A small self-supervised image encoder, trained from scratch.
Model: 2.14M parameters, 32-pixel images, moe top_k, patch size [2, 2], widths [48, 96, 192].
Data: trained on pen-drawn characters of a made-up script with 800 signs, 395000 training examples, 14.2 epochs.
Rows from expert 10 of block 4, named by matrix and row number. Rows with one number belong to one neuron. Each number is 500 + 50 x the weight over its row's rms, rounded and kept within 0 to 999. All counts start at 0. Numbers have three digits each. After the name is the row's rms in percent of the matrix's.
# up: expert up (model.blocks.4.mlp.up, 32x16x96), inputs 48-95
# down: expert down (model.blocks.4.mlp.down, 32x96x16, transposed), outputs 48-95
up.0 088:530519456639447461421459396532505509497558548526566469498487430478519604523533511483482571570513462571492544465549451446444525524503564464456469
down.0 090:467526477464468491476484586588458525462552510484503509586529457522452502521467564513499561528504477479501497520517517374442572480571523532430440
up.1 092:544397502504415470475529533494462468592402571443576495490529460456496523562504388484547521585595457566403492452476481538444465596487467506498400
down.1 083:504490430496418485489402519522434506470467564526475535521456556475431608390531487453495510580482436539499507502473587427535503495515562506503466
up.2 092:571490464468563462534466471520577507417527393447435552484415552519524461460375583437551472558464518531495478485532507528640458428494445505560541
down.2 110:542475506556561551500567369461603535491506441506590434454489487503512438548469505485509360458499475489475477511419506627566527516513517501570580
up.3 092:563508551494513570438443586550486428465436491432471482550563494548513434396439447528531384523513435485567555493510491591503535491471485486453491
down.3 108:477547502472507537507502435404651429508468526465511449377555515481523467456574509497443474433479443484468462476472436487541399580447428480522529
up.4 101:567499470391485574575529492543579593472574436498421528492438530443453461512416639437515514532517570453524474529543561505605446477507469464624476
down.4 139:448514534564539563450533393483565477528440488546544485442467506481541464582529508502409499451418434438449468501447424570539450537480492462602559
up.5 102:563476442573491533557476385592526553527519531520511497502410496454508518522403478435526491558632489473478461490396541509425533517598495580472426
down.5 086:572516545502456475506445555583455571446542466518498531560430498504469549550408561416540517561545474453540525493475449552490511503591586535527496
up.6 122:522484474435487451579525493465572600469531395512448522496456549505421447433408586442439526530492581458467460507568568518599417502508441509602482
down.6 120:457554530532489560451553350420528500487434488534554427430531538472547448510532540552462445427520436444455449548467481643541461504483505373518560
up.7 106:531480490526493491493482476540475458555424540488533475544469476535548530490356479457577529653570477575500528402363456514403535579499511512437505
down.7 092:510531544533590404425453556554488541444469564458364559530435515504503597482503506461522481470635455497467530511507516505545488494523541519504517
up.8 103:594469428558495450477563552512503403453487517539479518527499475580509460462422504522564423436503482525562558477588488495456533465493508484530448
down.8 109:446531528515538520549572452447590472543456555467527441402573485470527451486578531597434541477467458524415503538453565460592394471474377477549475
up.9 090:536457486581416385416494451484450499538522554522549490513538404463494532491558358503516578529495397601502559499573491491448521543473552482425470
down.9 082:481514549390479490495489574541453515444574535526466536580538507446447535455481516526512472637566499557538514537497522393442543514546521556458499
up.10 106:522474431557540585540452416529486510509471599547536481475451510570580544422406561430509552584550499489481463490421504495481468589515508483558561
down.10 087:567577554524510491372489521558518578472493486548447523562456572522476548479546524385435486464531438520497498553565430463497477504492464504493557
up.11 092:581458489533451500430494434500474504591552547496588492464525449463436548531539376418534538548487433512390473478500453512470467450443563491438505
down.11 084:515492541489422491503479518539456503463551467565496539644480512496408512434577504470514542575555459568459491450493553432504535423487470515463503
up.12 097:547531469463497454478462582420539459453455461473524504483510539609462484435457508497436503526381497498491519485592488497562414460446523412527473
down.12 099:457538516494510537423518476525494535458466477536560480445529560497548530489593517567433472426405368485462398555532488572569476512454457468509530
up.13 103:515500454573510571513455428505541508542485434573463517472430481555579516460492596465473474507496516501546564503446514429370522456493525557415557
down.13 099:469493585542577519617518487532459551509580535515450512544447470452540571554434432409521507514563555535531555549559481492531545427503472515495473
up.14 103:473547449614511444382519469440527485497481557488502470518471531564520608425574540598471589564442520523482495452601521466511515502415549439504456
down.14 093:469451536446564525455547590487429484467637538529504508550523540519428520503475447553480454496508471471517462536446497303488473497542472473576440
up.15 104:533557449473526411488436568502428514549472552523502464504380602483447596498441545483501498651515552499519491514487546599445492566517506466553537
down.15 103:603491511496594486353466468488530508429439479546556455542453552532492494450434449393544418486426500485438488519524483584469548559475569510494530